{"encoder_arch": "convnext_v2", "model": "spectrogram denoising autoencoder", "dataset": "struck, bounced, scraped and rolled objects made by modal synthesis", "train_examples": 78125, "n_mels": 64, "hop_length": 160, "input": "log_mel", "win_length": 400, "bottleneck": "denoising", "downsampling_factor": 8, "encoder_isotropic": false, "encoder_norm": "layernorm", "encoder_activation": "swiglu", "encoder_mlp_ratio": 4, "encoder_inner_norm": false, "encoder_patch_size": [4, 4], "encoder_conv_stem": true, "encoder_depths": [5, 5], "encoder_widths": [64, 128], "encoder_kernel_size": 3, "loss": "mse", "latent_channels": 32, "decoder_norm": "batchnorm", "decoder_activation": "silu", "decoder_widths": [64, 64, 128, 256], "decoder_blocks_per_level": 3, "decoder_block": "plain", "decoder_attention": false, "decoder_upsampling": "pixel_shuffle", "init": "xavier_uniform", "residual_init": "none", "optimizer": "soap", "beta2": 0.95, "lr": 0.005, "beta1": 0.9, "shampoo_beta": 0.95, "eps": 1e-08, "precondition_frequency": 16, "max_precond_dim": 1536, "one_sided": true, "adamw_lr_other_params": 0.0012, "grad_clip": 1.0, "steps": 22300, "batch_size": 128, "epochs": 36.5, "lr_schedule": "cosine", "final_lr_fraction": 0.1, "warmup_steps": 1110, "weight_decay": 0.01, "adamw_weight_decay_other_params": 0}
Rows from block 6 of the encoder, named by matrix and row number. Rows with one number belong to one neuron. Each number is 200 + 20 x the weight over its row's rms, rounded and kept within 0 to 999. All counts start at 0. After the name is the row's rms in percent of the matrix's.
# gate: MLP gate (encoder.blocks.6.mlp.gate.weight, 512x128), inputs 0-127
# fc1: MLP up (encoder.blocks.6.mlp.fc1.weight, 512x128), inputs 0-127
# fc2: MLP down (encoder.blocks.6.mlp.fc2.weight, 128x512, transposed), outputs 0-127
gate.294,064,194,233,202,178,159,183,241,228,220,201,206,199,182,211,181,181,193,183,203,195,224,194,202,208,177,195,207,187,184,186,209,215,193,226,201,202,163,197,226,175,216,152,178,231,214,173,196,194,197,192,171,237,189,194,197,198,235,206,217,205,199,214,221,190,190,205,209,235,162,206,227,206,177,203,170,167,187,183,189,186,206,206,233,156,230,215,181,196,177,183,210,257,215,198,226,191,206,192,222,174,166,200,224,232,179,186,190,199,197,183,207,196,223,190,214,213,204,232,214,205,207,202,208,173,212,167,161,208
fc1.294,058,226,175,204,207,161,193,220,164,184,213,199,194,158,195,218,195,197,216,202,198,201,194,200,199,192,204,230,222,193,191,214,214,201,203,228,210,210,205,167,184,203,202,209,209,175,221,212,227,196,216,197,177,169,202,189,182,186,195,181,204,192,228,148,204,196,195,197,213,194,187,154,203,223,176,232,170,206,212,185,198,230,184,210,212,205,199,159,202,214,209,179,200,181,262,202,201,188,201,199,217,234,199,159,186,188,209,182,156,194,187,190,234,158,232,234,183,252,219,224,193,185,210,197,223,221,192,195,204
fc2.294,073,230,195,217,201,212,185,236,183,207,189,228,204,192,195,182,220,206,184,226,191,173,201,171,187,213,227,223,199,163,207,167,201,194,215,226,197,187,209,182,184,241,184,224,209,176,204,208,228,166,212,170,213,217,207,185,214,198,226,220,193,203,227,190,213,199,201,214,206,226,207,226,201,209,194,212,213,223,220,221,188,189,236,203,183,197,173,190,209,217,205,217,205,184,229,201,214,138,219,243,173,185,187,208,165,217,215,160,161,232,208,204,209,200,179,215,189,209,215,225,227,186,243,220,198,175,236,203,217
gate.295,074,183,216,204,251,249,205,208,212,218,163,189,186,202,222,203,204,203,217,206,178,225,182,217,214,219,198,212,217,183,176,192,176,206,191,222,206,202,172,213,220,216,214,210,232,198,190,211,171,204,206,209,229,230,227,197,217,184,181,162,204,185,229,196,179,204,201,201,212,205,197,238,185,195,203,175,176,201,188,203,205,194,163,180,172,205,178,193,212,198,234,185,264,230,189,206,188,231,203,219,202,232,199,238,197,151,201,178,218,211,216,203,188,202,173,214,194,149,208,186,184,184,203,208,194,236,178,187,194
fc1.295,061,151,222,180,195,204,206,220,207,183,159,210,237,186,202,195,217,194,192,195,184,223,206,197,174,221,200,211,200,178,168,169,177,184,154,242,196,189,181,209,208,199,200,192,218,170,225,208,173,191,204,184,199,208,204,189,217,196,170,173,211,189,211,174,184,188,186,190,202,185,210,193,205,180,201,158,188,174,193,193,179,211,205,189,215,155,203,162,186,188,232,191,231,208,203,209,193,223,190,189,186,199,195,186,207,145,194,228,223,193,213,232,207,222,161,208,200,189,168,157,185,168,212,204,206,208,241,230,196
fc2.295,076,187,178,182,187,174,203,206,210,196,198,191,176,183,202,182,197,193,200,168,183,217,184,159,159,189,195,189,187,214,180,181,181,200,204,162,229,181,210,203,165,189,229,176,205,202,196,202,194,184,182,178,187,192,169,179,209,215,215,220,192,161,194,167,211,181,182,196,164,199,185,197,188,185,181,187,185,200,140,184,209,188,235,167,217,199,210,216,175,209,177,213,250,223,161,199,218,172,154,177,192,199,201,162,194,211,209,174,186,205,249,174,193,205,196,224,192,183,189,190,195,210,185,218,202,177,184,189,211
gate.296,073,221,210,171,181,165,204,182,196,171,227,201,214,243,216,188,199,197,206,194,191,187,174,217,187,246,186,182,185,156,234,180,191,210,225,199,190,202,190,189,216,181,203,159,197,189,192,150,131,206,194,200,174,212,194,200,202,195,200,224,175,194,201,202,208,182,190,176,185,212,157,220,182,200,199,232,202,189,208,220,216,235,224,200,197,159,186,191,198,185,172,198,215,186,186,210,200,199,199,176,191,206,199,143,173,145,196,217,204,200,217,183,191,213,191,201,195,199,187,204,214,213,220,185,189,195,173,182,181
fc1.296,067,195,214,169,185,218,174,215,230,221,231,189,211,216,237,212,198,213,192,203,172,224,223,215,212,163,203,204,175,202,208,195,157,193,209,168,216,195,171,211,237,198,241,191,204,191,183,197,214,230,182,204,170,210,196,174,215,209,192,164,201,192,189,200,216,186,164,246,190,207,219,184,196,224,199,231,189,191,185,206,223,201,209,198,164,141,179,175,187,192,242,206,195,208,203,202,212,212,200,200,190,228,212,214,181,218,210,229,193,203,199,199,212,192,187,215,195,139,203,150,198,173,206,194,205,191,213,223,210
fc2.296,085,200,211,206,177,204,201,198,199,195,219,191,222,195,172,194,195,179,181,189,216,181,188,182,169,202,182,235,174,240,181,207,206,235,192,166,244,189,204,188,176,207,205,205,202,185,178,171,218,192,201,196,182,202,178,192,190,183,197,222,229,187,160,187,212,161,231,201,170,201,211,194,208,168,195,187,192,201,177,181,194,183,222,214,166,176,176,179,198,220,193,212,219,213,198,147,202,182,213,224,212,149,183,191,181,197,202,204,183,178,207,157,186,182,178,173,155,195,164,167,200,198,224,183,210,223,202,186,232
gate.297,122,192,199,189,162,176,210,141,180,183,219,209,197,174,238,216,210,202,200,196,193,201,213,201,198,181,198,212,187,178,161,228,200,203,213,179,236,180,210,190,209,179,179,200,215,208,191,199,216,212,193,198,214,212,202,190,212,193,212,186,166,209,184,193,210,204,206,216,195,214,177,223,202,203,242,170,209,215,187,194,173,165,177,191,165,245,221,200,202,224,176,187,224,211,171,169,185,230,202,209,190,208,191,215,198,214,194,262,198,202,229,201,209,207,226,184,202,188,173,251,185,160,204,239,202,170,185,175,190
fc1.297,101,177,191,213,185,162,193,252,225,215,166,179,199,217,163,222,183,203,196,202,199,217,195,207,200,201,198,200,192,182,230,182,184,222,185,211,165,238,204,201,165,201,232,192,195,185,201,210,179,179,223,206,194,185,205,204,185,185,183,204,215,175,202,177,188,215,192,177,201,184,224,193,212,178,172,208,176,196,213,201,221,204,233,218,229,172,177,192,194,186,194,201,188,217,214,222,221,186,192,186,215,191,203,194,203,237,213,132,191,200,172,208,188,190,209,220,191,206,227,155,222,236,194,161,203,234,225,245,200
fc2.297,115,191,173,211,214,216,214,184,225,185,208,181,216,178,189,192,175,226,204,203,216,197,207,259,183,199,243,194,214,230,185,253,196,221,197,217,181,165,176,153,172,185,168,192,174,187,194,197,177,185,221,172,211,190,205,213,184,202,192,249,218,187,204,177,162,198,184,196,207,200,186,202,188,235,181,195,235,206,203,201,180,210,210,158,191,206,177,204,187,204,209,225,233,218,188,215,211,190,205,161,201,218,204,169,247,199,181,191,176,207,208,213,202,203,190,150,211,183,190,205,201,196,195,193,185,211,224,190,201
gate.298,077,201,228,197,244,207,177,189,217,191,184,199,184,203,213,191,204,209,236,202,209,224,206,242,198,172,200,217,176,220,227,176,187,190,191,189,182,170,217,213,204,193,216,167,219,226,234,156,190,219,179,211,193,208,236,201,191,174,211,229,193,196,205,141,196,185,202,208,171,205,214,196,174,207,204,175,207,200,247,255,195,199,231,176,215,213,240,211,195,184,218,198,208,199,247,153,186,199,187,218,208,199,210,197,220,209,170,197,215,210,183,231,205,160,199,205,216,189,194,219,192,206,207,210,180,212,189,201,203
fc1.298,070,189,200,198,201,186,180,209,229,179,193,177,227,186,217,213,167,213,230,210,243,187,203,208,229,187,196,215,229,191,204,211,228,206,198,162,197,212,193,192,238,202,192,209,223,204,208,242,200,184,200,198,195,174,209,206,176,223,237,194,217,198,235,240,209,205,175,204,191,192,212,190,185,216,219,185,171,191,225,222,216,248,146,224,194,209,239,199,209,229,204,188,183,183,236,159,220,235,211,190,202,196,207,194,248,214,196,230,211,203,158,198,204,180,207,228,206,205,204,191,191,200,201,222,194,199,174,211,224
fc2.298,089,194,219,154,191,194,187,198,185,193,187,182,214,156,160,230,192,163,194,179,189,172,226,209,193,198,203,178,183,189,227,191,187,214,181,182,195,211,173,198,208,198,214,190,218,199,191,198,184,170,187,183,212,195,187,197,173,230,184,192,212,197,186,214,178,173,179,168,180,177,205,197,188,173,196,142,183,197,181,204,223,213,215,168,205,223,188,187,181,164,198,197,169,224,171,170,188,183,212,210,186,202,217,180,189,194,211,187,187,201,180,210,188,163,172,181,154,205,135,186,217,201,203,215,169,197,201,184,179
gate.299,115,194,233,210,216,159,211,200,213,184,196,213,218,193,195,237,215,197,188,202,193,178,227,193,186,274,203,197,187,191,203,187,198,181,205,205,176,202,221,214,254,197,170,198,180,178,184,182,193,186,205,193,178,206,230,208,202,222,169,181,206,219,184,180,216,193,228,211,168,232,209,202,192,187,201,223,239,168,198,188,182,181,187,189,181,226,232,227,199,189,179,221,221,174,216,194,182,193,198,210,160,210,211,199,197,202,210,221,203,196,202,213,174,204,195,205,200,153,219,205,203,262,213,214,212,191,229,172,225
fc1.299,214,241,205,177,189,239,189,190,199,182,216,249,194,182,204,152,217,196,194,197,191,221,182,180,210,160,213,197,205,207,135,159,196,215,190,207,205,195,183,209,199,203,230,220,237,207,206,219,193,179,212,205,224,199,193,183,221,223,210,191,215,199,188,210,169,201,181,153,227,185,193,220,207,214,174,180,160,200,190,199,229,251,218,224,195,191,203,207,211,202,233,199,186,213,213,206,220,194,197,213,208,178,203,205,216,177,216,161,206,200,209,183,197,187,188,202,189,247,199,234,199,155,205,189,199,209,185,202,188
fc2.299,197,231,167,187,193,198,211,191,218,201,199,204,207,202,220,184,201,235,220,278,183,215,206,208,212,200,200,216,216,193,201,225,221,194,217,214,195,178,216,200,210,196,205,211,193,191,230,229,200,196,203,200,209,217,218,180,194,182,205,193,199,236,231,224,181,235,196,216,248,195,216,219,187,205,183,214,193,198,223,193,172,220,213,192,238,204,226,208,264,214,222,194,203,182,205,217,201,196,190,217,226,206,199,223,184,183,214,194,199,189,201,239,183,231,191,213,266,216,225,206,209,157,189,219,217,192,207,199,168
gate.300,063,205,225,198,180,171,164,198,221,205,181,202,175,254,204,197,210,214,232,188,163,195,191,213,201,232,191,173,186,183,188,226,184,200,224,200,201,198,230,227,220,184,172,206,236,253,186,178,209,197,180,212,165,184,206,208,204,170,214,241,190,183,197,203,200,185,180,215,215,229,241,189,198,192,198,206,153,220,215,201,189,215,182,223,165,229,223,211,196,203,220,203,174,195,186,165,161,201,191,184,211,188,207,191,205,169,193,209,223,194,173,198,195,154,213,212,207,232,200,182,184,174,198,215,188,206,184,192,191
fc1.300,064,219,171,209,258,225,226,207,191,245,218,183,196,206,187,187,175,232,233,209,173,219,210,214,204,182,211,200,210,220,214,226,236,191,177,173,201,217,155,207,150,213,218,214,220,221,211,191,197,210,187,227,214,190,226,212,194,210,225,189,218,201,202,230,223,224,203,170,197,184,188,241,200,205,194,183,231,226,187,198,212,207,179,194,202,223,210,220,215,215,227,242,170,211,178,161,189,168,211,198,194,222,206,208,207,204,207,216,188,220,197,191,190,194,181,208,211,187,198,180,231,215,175,199,209,207,203,151,190
fc2.300,083,187,222,174,180,180,173,191,187,207,238,213,217,199,156,200,204,157,188,180,205,196,218,205,157,215,174,205,160,177,207,180,178,180,163,174,212,182,165,184,213,185,198,185,213,183,222,181,184,205,191,214,203,168,195,189,209,188,186,194,228,185,179,178,218,170,218,187,178,195,213,176,213,223,186,175,190,225,170,208,227,174,216,186,172,208,178,201,193,190,193,191,196,182,213,198,201,186,192,201,194,208,223,151,209,231,194,208,187,200,184,200,192,168,183,177,126,176,183,201,184,212,213,188,192,199,197,218,175
gate.301,062,192,193,174,224,185,201,203,187,169,199,193,188,195,157,182,195,185,209,195,215,216,181,202,162,187,202,212,198,176,204,228,214,198,191,203,197,172,206,182,233,188,173,134,170,192,205,144,193,188,196,208,200,194,214,176,163,196,196,227,197,190,185,203,214,183,189,190,181,177,182,182,201,190,204,240,177,195,208,214,193,199,205,182,121,178,234,214,195,226,187,220,164,193,236,193,186,232,200,193,197,179,205,182,170,176,188,185,211,189,228,191,197,186,194,179,208,181,207,208,216,215,221,206,188,193,190,170,175
fc1.301,065,207,174,184,172,198,214,197,241,215,255,188,194,158,161,177,197,201,235,191,241,208,198,203,190,198,202,188,226,185,181,185,231,180,185,213,160,200,178,179,198,191,224,195,197,195,209,206,190,197,202,171,220,182,210,202,193,157,208,200,219,188,158,235,190,200,182,212,190,170,152,197,173,216,218,203,191,190,197,230,208,227,166,248,191,192,195,217,197,199,215,200,200,182,198,169,181,167,202,192,194,213,188,184,208,189,212,195,189,208,211,194,223,238,214,211,204,156,208,189,211,205,208,227,193,215,177,236,179
fc2.301,065,168,207,235,209,206,179,204,162,220,204,242,186,189,211,262,201,214,213,209,198,212,206,177,199,196,202,219,187,217,184,205,200,225,186,214,177,177,228,173,202,243,176,200,204,209,209,180,224,165,197,155,240,199,232,180,204,203,182,179,214,202,178,207,226,208,233,221,212,220,213,205,205,164,177,183,204,181,196,218,208,192,180,214,232,207,216,220,202,189,247,192,217,184,199,183,194,174,166,192,192,170,196,187,190,238,188,206,216,193,185,188,177,175,193,211,213,204,211,216,214,227,177,204,252,210,205,208,197
gate.302,065,190,207,180,206,183,180,234,166,212,206,179,205,201,170,195,202,187,160,207,198,213,210,206,189,147,210,238,218,215,172,246,174,182,192,199,207,205,209,208,179,223,203,210,203,186,187,217,201,209,195,179,256,198,205,210,227,202,197,161,197,189,211,238,181,193,217,231,214,189,227,188,215,162,207,222,190,169,209,189,211,207,159,186,170,197,220,190,192,199,198,209,218,221,205,157,201,202,180,226,187,178,201,219,206,186,201,224,237,192,199,218,223,207,198,202,195,221,211,146,199,181,190,199,197,220,168,157,216
fc1.302,064,184,209,202,195,213,199,183,191,208,221,260,195,209,222,251,223,209,188,209,163,210,195,239,177,211,191,193,180,258,229,198,210,235,188,227,181,204,227,207,147,229,186,195,224,207,212,205,205,219,211,215,219,203,199,217,231,204,205,199,186,211,185,184,183,192,207,242,189,222,233,202,220,219,187,225,211,222,231,198,199,215,217,211,176,162,176,157,197,182,212,210,176,197,163,206,210,222,198,191,197,174,213,226,197,227,200,198,207,208,217,202,207,187,188,212,188,196,223,208,197,224,214,164,207,196,221,172,204
fc2.302,073,193,188,168,186,198,180,165,173,189,220,196,226,200,181,197,161,190,173,226,203,210,184,199,193,187,214,228,246,203,180,167,154,187,172,203,185,230,189,198,191,174,221,185,225,175,185,197,230,190,201,189,194,190,234,196,173,213,161,230,224,192,221,188,180,238,207,207,197,198,204,196,207,209,166,200,183,197,232,206,192,198,232,148,191,180,204,227,214,190,213,204,183,209,191,174,160,216,208,190,185,217,211,223,209,230,180,171,188,226,185,229,170,188,212,207,203,204,181,200,204,205,224,227,214,204,202,239,189
gate.303,454,164,189,210,178,224,248,202,197,183,209,205,192,190,198,170,210,208,206,195,182,190,206,203,192,198,183,243,177,195,159,196,238,193,217,228,221,182,232,212,203,183,176,143,214,201,200,190,197,212,213,180,195,217,204,243,198,207,193,174,206,188,212,227,213,205,229,202,206,202,195,211,186,224,203,223,190,190,188,184,186,160,183,232,189,217,210,208,201,215,192,213,230,222,197,172,173,162,223,210,200,218,195,203,186,214,150,244,156,175,197,184,194,192,185,194,218,195,181,216,194,199,179,242,178,218,231,212,186
fc1.303,422,173,191,212,177,228,263,196,202,189,215,205,202,196,196,179,206,208,213,194,191,188,213,197,188,203,183,235,178,197,165,192,234,199,216,229,219,175,220,206,200,195,175,147,220,198,202,183,192,217,208,181,201,213,200,246,197,208,209,174,214,196,209,217,219,201,218,205,211,198,198,201,169,223,204,222,187,190,174,184,189,157,194,238,177,214,210,207,200,211,197,205,226,228,193,172,174,174,225,217,194,224,186,208,186,200,155,239,157,173,197,190,194,183,185,192,212,191,189,226,198,200,180,248,170,225,232,216,187
fc2.303,311,216,210,182,205,228,202,219,194,234,214,223,181,213,187,200,221,193,210,151,176,215,205,180,187,194,140,204,163,192,208,175,170,164,199,183,197,215,204,224,208,197,203,173,221,235,149,203,213,199,214,185,212,194,190,211,218,207,236,211,205,182,209,197,226,216,204,181,200,246,227,190,187,176,227,201,173,182,203,204,218,200,191,245,200,206,188,191,244,204,179,194,180,194,196,195,214,204,182,225,240,175,199,183,200,215,242,229,191,207,235,216,171,189,199,206,176,172,189,209,201,205,212,200,202,239,210,191,189
gate.304,070,186,207,180,173,156,207,198,216,196,199,153,171,218,191,234,213,179,171,201,194,199,169,183,210,188,214,215,201,177,151,209,181,208,197,178,205,188,192,212,202,198,204,174,224,195,241,183,216,168,199,214,191,229,215,180,214,224,170,218,220,205,205,235,189,197,191,159,221,213,227,195,200,197,210,222,164,167,183,188,205,204,212,211,213,208,175,190,195,188,197,181,183,253,207,166,197,215,187,195,229,215,191,171,195,147,211,195,230,192,225,201,174,183,191,206,196,192,220,153,206,199,184,189,213,178,182,180,202
fc1.304,062,180,223,199,224,178,187,197,202,210,200,143,200,207,205,181,202,196,218,206,205,221,205,200,204,183,214,203,188,195,208,177,162,193,216,183,214,179,194,200,225,187,221,220,201,205,245,207,160,199,180,177,174,210,220,194,193,171,185,193,202,194,249,150,199,209,193,196,210,206,219,220,199,170,232,242,236,163,210,216,223,166,237,170,224,186,202,221,202,194,216,188,229,222,163,196,208,186,182,212,171,222,190,204,222,215,220,184,207,203,194,206,210,179,221,200,202,208,221,176,221,223,213,182,214,221,198,250,185
fc2.304,077,222,203,190,183,225,189,222,187,182,214,201,189,213,185,214,206,181,198,211,209,203,212,213,195,224,186,172,160,198,195,161,215,186,218,133,227,187,170,184,206,206,198,222,213,174,224,186,197,182,208,237,202,205,165,224,199,215,174,211,235,170,233,184,212,198,173,191,216,180,218,201,204,215,208,232,180,185,206,190,213,156,205,220,239,191,172,213,198,200,207,209,195,196,198,212,195,193,188,198,227,206,218,193,238,188,153,179,194,207,166,199,149,208,174,193,178,196,207,186,210,213,248,182,191,206,183,193,224
gate.305,221,193,194,187,203,189,182,198,210,189,192,194,187,202,214,196,202,207,206,313,200,210,193,206,185,198,165,200,218,190,171,199,213,194,204,191,190,196,208,195,208,203,197,207,209,198,177,206,217,190,209,192,184,202,202,209,182,188,198,191,224,206,194,197,196,186,181,199,196,189,176,200,200,198,200,214,189,215,199,210,184,204,196,166,211,202,203,189,341,205,222,198,208,204,213,208,179,191,208,189,195,209,192,233,211,199,218,209,199,167,205,201,200,185,189,200,217,203,182,199,193,169,200,201,198,187,206,182,216
fc1.305,209,217,210,221,206,218,192,172,190,210,207,229,188,218,224,204,186,195,157,170,180,202,190,198,192,184,209,189,232,212,162,234,213,210,174,188,177,178,241,192,191,185,200,208,221,197,208,215,234,175,227,203,207,202,180,220,218,179,197,176,221,214,173,185,173,222,188,191,222,181,223,187,225,216,184,173,148,186,196,189,234,199,182,221,204,209,205,234,195,219,221,196,167,210,242,224,219,187,182,203,178,180,197,224,233,196,236,183,187,188,186,197,169,174,191,173,165,211,186,194,196,186,218,174,192,228,189,190,220
fc2.305,226,231,159,204,207,203,237,199,200,201,208,204,180,195,213,206,192,212,224,288,188,201,216,201,209,195,210,196,209,201,185,222,235,186,216,201,224,203,196,198,212,201,205,224,210,196,215,231,209,198,187,210,220,199,218,188,196,189,190,201,178,229,208,209,193,226,184,209,222,200,190,208,182,201,202,206,192,194,219,202,175,201,221,193,240,206,212,195,298,213,208,205,191,185,221,225,212,195,190,238,230,202,203,233,180,214,214,196,210,190,199,220,196,224,205,205,261,208,215,192,208,178,185,220,212,175,213,207,178
gate.306,059,183,220,222,229,191,210,193,211,228,219,221,198,180,217,223,179,199,218,202,225,209,191,204,173,201,204,172,234,202,187,216,193,186,228,204,164,213,203,206,210,177,226,194,203,227,213,179,189,205,181,192,201,190,217,211,194,223,171,208,207,202,205,205,227,194,168,231,201,211,239,192,197,209,194,211,126,193,223,160,211,198,212,151,146,168,187,213,194,208,223,200,216,178,182,181,214,223,193,203,230,185,209,221,217,170,184,208,174,192,206,213,193,191,219,215,200,255,226,209,196,172,221,199,178,217,209,218,212
fc1.306,057,220,199,204,165,213,191,195,201,181,234,222,186,199,202,217,179,181,196,189,241,225,175,175,190,193,200,214,189,210,197,221,218,209,178,223,172,162,211,180,161,193,212,228,188,189,202,198,207,181,211,181,236,219,195,209,194,180,217,226,213,185,213,187,172,198,202,204,211,179,166,159,199,222,228,224,198,197,156,194,197,212,227,163,224,182,201,213,198,204,181,199,196,205,255,202,181,148,182,229,199,206,199,182,213,215,211,187,203,198,211,198,212,201,246,171,199,151,209,232,205,204,204,205,201,184,242,177,202
fc2.306,073,174,188,175,205,213,200,223,225,155,214,194,194,193,221,230,173,202,204,222,223,176,202,188,209,195,196,176,225,218,175,223,215,201,197,215,214,165,200,203,177,187,221,200,158,143,218,214,211,176,192,220,215,214,215,173,223,212,197,195,178,188,219,221,191,205,201,207,221,181,182,205,199,193,209,194,187,199,197,215,207,194,190,226,221,224,177,195,216,209,185,248,219,163,183,217,176,202,176,214,242,166,200,245,213,170,228,168,212,191,197,172,207,192,225,209,209,177,196,236,195,196,217,240,204,174,214,190,171
gate.307,073,207,197,195,235,181,206,207,139,222,229,223,176,184,208,223,207,204,205,191,199,192,252,177,180,180,209,218,222,206,168,236,211,214,172,202,160,221,186,216,201,200,175,182,240,217,218,207,206,195,204,190,233,205,184,218,213,222,182,175,174,201,183,150,220,216,181,222,214,190,210,236,198,190,199,201,240,190,190,191,194,183,139,191,202,195,208,195,195,201,183,189,176,231,159,196,214,212,196,229,213,205,197,221,201,234,199,165,203,204,216,190,190,218,194,186,187,206,181,226,199,212,198,206,206,221,186,182,179
fc1.307,073,148,185,201,200,223,220,230,212,220,262,179,165,173,178,205,212,188,223,207,206,199,217,193,179,209,203,218,218,218,187,193,202,226,181,193,172,207,191,195,189,180,193,214,195,208,192,202,217,188,217,191,232,208,179,214,209,219,148,193,196,199,208,217,187,213,194,257,181,200,205,234,206,190,186,214,253,190,227,207,194,212,178,224,183,193,166,181,215,214,179,206,208,194,198,171,233,222,218,201,217,217,203,253,215,196,200,207,234,200,183,201,198,236,173,212,194,185,192,183,187,211,185,203,198,204,190,161,170
fc2.307,088,200,195,204,228,186,179,195,207,209,211,206,182,198,167,180,212,164,188,156,190,184,192,225,188,211,190,168,151,191,170,186,186,196,197,147,220,220,187,196,210,201,187,210,217,198,215,181,178,198,193,221,187,190,170,214,208,202,206,164,218,167,169,202,209,180,165,181,193,196,220,181,229,215,221,170,222,196,207,203,194,183,165,181,192,200,213,190,173,193,190,195,178,218,207,173,214,192,202,199,163,192,211,159,233,207,203,243,192,174,196,192,219,174,207,179,163,216,176,207,181,235,211,183,184,240,185,168,206
gate.308,069,225,211,168,215,176,206,211,218,200,198,205,160,205,186,235,171,196,222,197,234,208,216,210,223,199,200,205,213,203,186,189,224,195,165,176,199,190,179,204,210,206,218,203,217,178,218,193,223,208,188,214,169,215,248,185,170,176,213,167,231,189,175,257,185,192,190,183,197,187,214,180,197,196,215,168,157,193,213,191,206,180,162,206,212,204,191,215,203,202,211,202,205,197,168,167,204,195,202,197,197,193,199,185,221,189,196,284,183,195,158,207,194,171,216,204,210,198,212,200,201,218,216,180,161,199,176,187,195
fc1.308,065,220,179,229,156,218,203,195,196,209,138,242,211,192,212,190,190,208,200,194,185,204,209,195,192,217,193,196,186,211,168,216,197,183,171,193,187,203,200,191,235,195,223,244,208,250,164,215,240,229,184,215,179,180,174,213,201,169,194,205,231,194,200,181,200,212,200,187,213,176,184,211,178,195,215,198,202,193,201,189,190,196,185,163,165,206,234,231,195,197,213,189,161,193,178,215,218,180,186,189,222,209,189,192,223,193,196,181,153,207,222,195,204,195,209,197,198,174,216,171,196,234,176,193,182,156,201,227,192
fc2.308,071,176,193,200,197,196,218,224,165,204,166,161,179,169,192,182,173,208,215,171,178,180,193,186,189,215,195,242,180,240,194,233,181,198,197,233,218,202,214,190,168,192,227,184,158,210,198,203,210,205,218,180,241,211,181,207,196,216,220,222,208,215,189,210,236,194,216,191,197,179,212,174,178,195,178,186,222,182,188,219,208,185,207,193,179,195,165,153,188,220,198,178,186,226,214,199,161,180,210,188,193,192,206,177,209,193,193,151,162,196,212,215,166,188,210,225,184,208,179,210,206,177,197,198,193,170,185,166,199
gate.309,420,203,203,196,222,204,217,216,186,213,193,167,203,225,213,211,181,201,181,204,215,207,205,186,196,181,211,197,162,212,212,213,190,178,200,213,235,179,199,213,225,197,188,194,193,160,250,204,192,179,158,213,182,205,218,205,166,210,168,222,168,193,203,185,234,220,200,253,152,202,183,221,215,164,227,224,222,197,199,209,182,206,227,202,205,190,170,211,193,212,194,192,169,192,209,190,188,231,175,154,203,196,207,189,173,195,208,199,202,210,195,214,186,169,212,209,216,166,168,160,209,247,195,240,204,193,197,199,214
fc1.309,371,233,211,217,209,169,162,218,215,198,194,199,196,216,190,217,211,205,184,202,171,200,216,219,208,208,209,211,190,198,222,181,206,201,170,174,209,175,199,191,229,181,178,171,165,157,144,179,185,209,178,210,176,210,220,188,179,178,225,166,191,231,208,178,206,208,197,239,208,247,190,194,222,162,202,181,189,209,184,190,217,179,191,250,180,209,254,193,202,189,210,233,173,212,223,194,188,203,212,228,221,196,201,205,160,197,221,204,214,208,207,206,192,205,206,179,221,215,221,179,211,217,185,218,215,194,210,232,209
fc2.309,260,206,211,221,188,193,203,197,182,214,219,184,182,189,219,204,209,194,218,195,224,215,219,154,217,191,221,209,246,210,208,199,169,167,180,233,228,221,194,188,191,211,232,219,194,225,192,203,200,229,211,216,184,230,187,203,219,229,222,176,201,188,225,217,213,213,178,206,191,224,179,221,190,197,218,224,212,178,194,212,239,182,208,198,190,177,163,234,178,192,213,225,207,153,157,196,213,207,225,207,222,167,216,210,193,193,178,223,209,228,243,235,206,204,217,219,206,168,174,198,201,249,219,212,209,203,201,202,218
gate.310,076,202,178,216,214,248,207,193,186,219,179,205,198,227,195,207,212,190,200,196,199,200,187,200,182,175,191,201,194,195,189,173,194,187,179,162,186,180,192,167,159,195,173,204,225,200,181,181,209,212,189,221,184,218,194,193,211,205,186,177,217,203,205,144,196,190,189,192,182,192,226,213,209,190,205,221,213,191,167,191,192,139,158,236,203,200,200,194,186,179,171,208,234,209,174,157,205,187,188,202,174,204,188,188,216,196,175,222,194,197,189,210,154,163,195,196,192,244,207,212,198,183,189,171,176,210,157,159,184
fc1.310,065,191,214,210,186,223,220,178,225,240,162,190,213,227,200,226,180,210,200,205,185,180,238,214,203,189,206,182,210,188,202,192,171,201,154,187,207,216,185,205,234,178,191,195,217,234,219,191,203,196,190,215,180,215,240,206,214,209,244,243,206,203,168,252,188,190,177,201,201,220,207,211,203,187,219,214,177,199,206,201,199,186,163,179,226,173,192,241,205,225,202,176,225,200,244,227,177,201,192,193,181,226,181,193,206,212,207,243,218,212,196,197,221,206,200,188,210,184,230,157,210,226,199,207,210,194,227,207,193
fc2.310,068,218,202,183,198,207,227,203,199,210,184,240,224,183,216,230,209,203,196,241,237,202,201,195,208,189,208,196,208,174,237,223,190,214,229,178,184,192,188,199,177,176,189,203,194,165,187,212,207,187,192,226,224,191,207,213,159,204,193,163,193,219,190,202,211,245,188,217,218,192,214,186,181,228,194,186,233,191,184,245,220,158,155,181,202,196,230,199,225,210,231,196,226,192,224,201,201,178,203,217,226,162,186,180,221,195,207,212,234,217,216,226,186,206,188,215,211,153,188,191,224,213,190,217,196,166,183,185,182